A small class-conditioned image flow-matching model, trained from scratch.
Training: adamw at rate 0.0007, 31600 steps, batches of 64.
Data: trained on numbers of one to four digits printed on busy colour backdrops, 147500 training examples, 13.7 epochs.
Rows from block 3 of a small class-conditioned image flow-matching model, named by matrix and row number. Rows with one number belong to one neuron. Each number is 128 + 32 x the weight over its row's rms, rounded and kept within 0 to 255. All counts start at 0.
After each neuron's rows are labels from the 100 images, of 14976 (inputs lightly noised), where the neuron reaches its largest size: "top examples" is what is common among them; "colour at peak" is the nearest of a few named colours to the mean colour under the peak. Only what is clearly more common there than usual is listed. The data: numbers of one to four digits printed on busy colour backdrops. In brackets: how many of the 100.
# gate: MLP gate (model.blocks.3.mlp.gate.weight, 1536x512), inputs 309-411
# fc1: MLP up (model.blocks.3.mlp.fc1.weight, 1536x512), inputs 309-411
# fc2: MLP down (model.blocks.3.mlp.fc2.weight, 512x1536, transposed), outputs 309-411

gate.479 [149 132 146 161 175 145 102 179 108 103 144 136 172 119 151 127 153 145 192 119 128 171  93 118 140  84 103 136 141 171 118 159 167  76  95 150 136 141 140  81 181 112 133 165 100 103 118 114 111 107 150  82 162 113 117  98 143 135  94 118 127 143 150 140 135 148 141 168 125 167 117 114  78 196 126 117  86 144 141 139 108  75 129  98 151 100 221 150 108 115 135  94 112  94 115 169 130 148 141 180 171 180 110]
fc1.479 [194 130 146 119 196 121 170  57 151 115 184  94  99 108 122  90 127  90 119 115 178 168 145 118 103 102 144 165 107 140 131  77 116 157 141 143 130 138 130  87 151 194 144 128 159 126 163 127 100  94 144 129 163  83 165 166 118 113 142 113 128 124 160 125  77 118 127 147 124 110 123 140 122 112 111 128 148 165 155 131 135 160 132 118 189 106 149 113  52 160 146 172  82 135 174 174 137  78 130 134 104 135 129]
fc2.479 [116 158 155 135 121 151  96 108 139 160 151 160  76 111 140 103  84 147 118  83 105 106 140 146 120  69 168  66 118 162  92 168  70 104 169 112 133 149 100 139 121 139 117 178 116 122 147 127 221 174 160 167 118 136 160 109  89 144  85 141 135 103 115 118 117 160 191 167 117 142 106 152 183 170  67  96  85 136 179 128  91 111  97  98 140 121 101 118 185 165 133 140 198 171 144 125 126 152 115  78  83 191 109]
top examples: orange ink (52); red ink (31)
colour at peak: brown (53)

gate.407 [167  82 156 122 157 151 101 137 120 146  57  94 133 120 112 125 117 126 169 116 118 133  84  85 106 106 116  94 119  90 211 131 137 143 156  85 103 104 130 213 159 162 134 110  81 154 130  95  84 148 105 131 112 143 137 199  86 121 104 140 126 121  93 165 125 184 144 170  96 110 159 113  97 144 116 106 115 135  88 180  87 172  94 141 107 145 102 105 145  96 125 148 179 168 137 128 153  81 111 154 162 107 173]
fc1.407 [116 119 139 139 126 147  42 174 126 175 123 110 123  93 176 128 129  73 192 143 149 153  99  66  97 125 158 106 115 104 124 102 128 116 104 168  68 187 125 163 135 117 140 142  86 160 125 116 154 133  93 181 170  95 128 130  93 159  61 147 171  92 176 176 103 137 139 113  48 140 109 120  45 108 116 100  28 181  54 175 130 127 159 135 121 121 170 177 177  63  61 145 198 128 117 106 144 163  84 120 141  74 103]
fc2.407 [ 80 119 164 180 137 147 177 152 130 137 137 146 157 101 110 124  80  92 117  94  98 142  83 118 109  94 165 108 136  83 107 123  67 136 170  85 140 163 172 129 117  94 161 148 159 135 147 143 102 136 174 143 156 136 143 152 169  90  90 128 134 116 126 105 123 149  88  76  80 111 147 102 125 158  98 123 146 137  56 150 116 179  77 161  30 133 135 110 162 107 156 103 110 152 123 165 120 169 122 119 144  92 111]
top examples: length: four (99)
colour at peak: grey (60)

gate.759 [135 141 136  72 131  95 131  76 171 131 117 186 128 118 168 100 181 113 145 136 111 162 122  89 115 143 172 115 111 145 125 100 131 167 112 149 160 154 150 145  95 156 163 160 134 139 110  81  91 155 152  99 137  99 152  51 120 162  91 136  73 156 124  76 116 116 116 129 130 161 105 124  90 104 205 125 139  85 110 122 151  76 134 100 146 135 136 152 130  96 139 118 137 126 144 198 120 125 130  55  94 110 132]
fc1.759 [198 150  91 131  90 157 140  96 125 140 124 133 149 162  98 112 140 199 110 139  83 111  90 141 164 107 148 144 101 143 146 103 107 145 143 140 161 142  70 104 122 142  75 207 119 132  85 135 140 108 140 110 208  86 118 179 106 129 118 145 137 175  81 172  96  90 157 137 120 187 129  76 113  48 106 183  99 101  48 173 158  95  67 119 102 147 168 123 122 217 158 125 144  77 151  92  81 149 108 107 139 116  94]
fc2.759 [ 71 129 142 124 158  99 112 164 114  97 167 152  70 118 145 173 186 136 156 135 128 114 186 144 153 102 132 153 136  94 109 137 166  74 130  67 159 123  61  62 106 150 127  91 144 139  69 100 109  95 100 175 119 155  97 124 115 121  76 115  90 148 125 184 126 160 113 138 187 161 166 100 156 108 110 124 126 104  77  84 147 101 158 103 169 173 139  91 113 136 160 145 126  76 107  93 137 196 123 164 163 133 158]
top examples: length: four (51); blue ink (26)
colour at peak: grey (63)

gate.626 [101 128 145 142 143 126  87  78 175 105 101 113 151  99  99 173 134  83 153  81 120 182 155 120 159  65 119 172  85 140 123 101 127  57 187 176 102 102 134  93 103 125 132 178 117  77  97 109 122  60 130 131 108  78 118 150 102 173 134 131 111 154 126 158  92 195  85 110  78 151 120 126 151 142 122 132 171 152 134 111 148 192 148 179 221 131 111  83 168 142  83 127 146 103 162 118 131 130 150  97  50 127 136]
fc1.626 [154  81 121  91 113 125  78 114 137 117 123 101 117  66  86 104 104  98 135 121 121 107 103 152 139 161  79  84 125 180 103 120 136 138  31 126 114  89  64 152 109  81 200 108 156 193 118 195 186 107  90 115 131  79  92 160 122  71  86 197 143  79 153 150 101 128  58 123 104 142 190 117 124 122 139 142 151 157  72 107 116  99 123 106 129 127 168  95 103 143 170 146  75  96 124 152 139 100  91 112 161 101 168]
fc2.626 [158  98 155 115 146 117 140  82 112 119 124  56 153 148 115 108 146 135 176 112 124 127  82 149 123  94  62  87  75 134 129 151 176 128 118 157 160 114 103 158 113 168 106 191 136 129 115 118 170 117 134  87 148 113 136 142 142 156 137 144 182 143 138 145  72 122 150 137 118 123 142 148 178  92  93 128 100 135 145 181 129 129 107  75 136 115 126  95 161 104 218 146 137 158  92 128 105  99 131 114 105 121  68]
top examples: bold (72); red ink (57)
colour at peak: grey (55)

gate.499 [123 131 139 144  99  95 106  94 118 143 142 139 124 144 148 107 131  94 118 167 135  98 178 133  94 140 128 140  99  88 106  60  39 129  86 114 124 138 132 117 111 156 123 114 161 121 156  98 156 127 137  78 117 127 118 120 156 108  71 111 133 142  92 130 171 147 128 110  97  59 140 165 170 110  89 105 114 109 131  96  97 122 119 152 149 180  76 143 163 177 122 168 124 147 173 104 131  89 158  94 127 144 128]
fc1.499 [106 127 122 131 142 144 146 143 138 173 124 182  92 104 125 118 124 166 147  91  89 112  91 119 133 124 141 129  99 121 106 177 156  90 132 148  69 165 136 201 108 177 104  88 143 165 177 153 168  90 134 164 154 100 100 194 201 199 142  75 109 117 116 175 133 149 109 163 141  73 100 153 111 154 176  85 158 126 122 113 110 184 141 129 108 182 190 182 132  95  85 172 150  95 138 129 122 124 181  80 104  82 102]
fc2.499 [140 136  72 180  97 137 112 114 109  71 143 116 127  93 172 147  98 109  87 164 182 123 162 142 155 154 160  92  76 124 102  96  68 107 138 156 120 123 122  94 153 121 117 148 100 106 170 121 132 154 133 150 141 161 111 184 135 146  82  64 150  83 118 155 128 127 128 132 159  98 167 136 161 150 189 127 117 160 142 115 116 153 127 108 192 102  88 119 147 128 117 110  80 111  63 146 126  21 138 114 117  81 110]
top examples: bold (72)
colour at peak: grey (72)

gate.386 [159 138 113 148  72 141 130 122 169 166 149 149 128 187 138 115 112  90 155 169 130 133 154 142 149  65 155 112  92 104  76  99 112 107 178 171 182 115 167 103 157 100 116 185 147 137  69 151 116  92 133 167 172 149 118 132 116  96 115 192 140 139 143 108  97 125 143 179 127 106 101 139 172 192 141 119 110  86 194  81  81 157 146  92 119  61  60 176  71 158 121 151  91 123 129 103 146 160 138 193 142 115 152]
fc1.386 [143 216 117 156 137  78 164 137 117  93 194 115  86  69 107 177  83  78 137 152 152 117 113 147 108 101 173 200 168 169 158  77 148 169 108  88 141  79 121 136 120 125 125 123 119  76 108  71 141 114 117 144 114 144 137 157 149 137 138 117 130 124 164 216 147  93 111 131 104 165  79 133  79 108  87 182 150 138 143 117  95 142 145 138 104  53 147 140  85 122 142 140 103  76 208 217 170  87 129 141 179 104 149]
fc2.386 [146 133  79 161 108 113 104 106 123  97 128 158 100 126 115  89 116  76 157 136 126 101 106 142 155  76 153 128 115 138  95  98 111 121 120 117 127 162 108 155 163 169 163  84  75 140 143  80 129 167 126 154 119 150 191 145 157 161 119 107  76 108 109  78 155 153  88 149 114  78 184 117  63 108 152 160 107 109 174 153 100  33 112 165 197 134 107 134 116  98 122  81 122  99  66 128 120 167 147 188 166 123 159]
top examples: orange ink (37)
colour at peak: brown (74)

gate.706 [175 127 143 107 154 161 194 100 113 175  94 143 174 106 129 134 125 142 121 164 117 118 152 114 105 120 115 103 198 140 136 182 167  81  59  74 107  94 113  77  75 126 105 106 133 142 174 175 106 164  97 198 159 145 112 104  91 151 145 130 141 144  88 147 173 119 157 115 145 102  97 104 171 127 128 110 162 125  50  91 167 137 135 125 169 168  60 134 147  76 119  73 149  83 170 124 159 158  75  58  80 141 165]
fc1.706 [173 157 111 159 141 134 112 151 104 172  93 165 174 141  16  92 170 134  90 104 158 105  89 114 154 137 114 164 123 152 167  81 124 119 134 107 167 121 125 160 114 137  54 148 124 129  81  55 128 128  99 128 167 142 150 151  75 126 112 123 133 149 137  85 123  95 125 111 127  92  53  92 110 105 125   2  91  76 231 134 151 119 119 181 161  64 100 102 152 117 111 130 142 161 165 131 135 170 136 192 113 101 177]
fc2.706 [151 128 101 169 112 107 143 139 164  98 104  85 110 123 159 116 188 130 178 109 116 200  73 126 149 120 121  93  66 194 117 122 132  55  99 137 153 163 128  95 158 122 178 124  82 141 127 141 141 165 125 151  86 123 159 164 141 139 137 144 107 121 130 135 126  82 122  83 134 116 105  99 159 128 210 119 107  82 176 103 107 193  83  86 164 124 123  54 102 171 153  98 109 157 123 143  84 102 109 119  71 153 121]
top examples: length: four (84); blue ink (52)
colour at peak: grey (57)

gate.621 [105  88 153 122 112 162  74 110 133  80 184 167 148  96 159 149  57 191 104 103 143 123 140 123  69 138 129 125 138 107 125 195  62 140 138 141 120  85  66 187 127 132  82  72 129 135 107 111 137  81 175 177  70 163 116 143 138 110 137 146 121  51 166 167 152 154 145 148 146 182 163 155  94 118 158  85 159 151 131 131  96 152 128 143 164 124 147 186 148 103 115 123 125 189 152 204 191 143 101  79 136 157 137]
fc1.621 [208 125 105 126 157 105 148 141 137 126 140 178  78 109 190 180 108 159 156  19 104 150 148 135 113 149 149  84 147 133 105 111 134 134 145  52 136 113 100 186 120 115 149 200 165 136  99  88 132 138 166 103 105 103 186  79 112 110 137 151 163 149 129 174  72 122 130 156 172  75 117 106  72 148 152  98 108 115 148 112  91  98 143 179 135 116  91 121 156 101 107 158 132  95 132 100 166 136 153 123 118 130 120]
fc2.621 [191  79 177 172 188  90 116  53 109 135 153 102  93 168 125 186  80 134 107 108 162 109 148  76 160 182 111 147 113 135 116 170 126 143  78 186 137 114 134 160 132 107  95  83 102 115 147  86 112  61 190 113 100 168 105 155 121  60 154 136 118 136 162 141  90 171  86 170 187 160 176 151  89 155  82 154 107 169 101 154 142 120 147 127 103 137 153 148 116  89 156 111  96 145  76  93 164 133 126  71 143 101 135]
top examples: bold (73); black ink (26)
colour at peak: grey (68)

gate.455 [ 84 144 111 107 110 131 110 130 168 127  94 156 117  97 151 135  89  92  82 163  94  83 107 155 113 142 145  96 111 164 118 123  68 169 142 122 127 105 122 116 183 151 162  76  79 181 114 159 146 106 120 155 121 144 111 149 157 195 111 142 158 113 137 158 200 132  99 163 130 189  99 128 121 118 134 129 186  85 102 141 138 162 111 142 108  95 167 165 137  91 123 148 123 132 190 162  69 108  81 132 117 145 136]
fc1.455 [121 191 133 155 162 106  98 101 131 112 166 151 164 149 122 180 181 153  95 184 150  75 128 141 133  95  90 117 100 132 152 134 155 124 134 177 167 158 130  90 118 108 140 157 139  76 121 132 106 184 102 170 115 132 109 184 101  86 168 115 244  77  79  83 105 111 167 124 137  82 120 126 162 157 114 127 169  97 156  96 158 119  86 154 110 153 108 143 121 166 132 142 137 173  62  62 109 107 122 156 133 102 100]
fc2.455 [200  83 121 104 121 104  73 155 117 105  99 100 139 156 131 157 123 113 166 111 153 130 194 119 140 132 127 151 160 142 124 117  98 111 149 134 127  95 100 151 164  89 143  84 119 161 125 124 141 119 110  88 114 119 148 134 137  87 120 159  81 108 125 131 167  78 115 104 146 128 150 160 167 116 148 137 102 144 117  56 163  93 110  56 133 162 107 140 146  98 129 137 173  87  90  85 146 113 176 122 131 103 115]
top examples: length: four (58); black ink (31)
colour at peak: grey (55)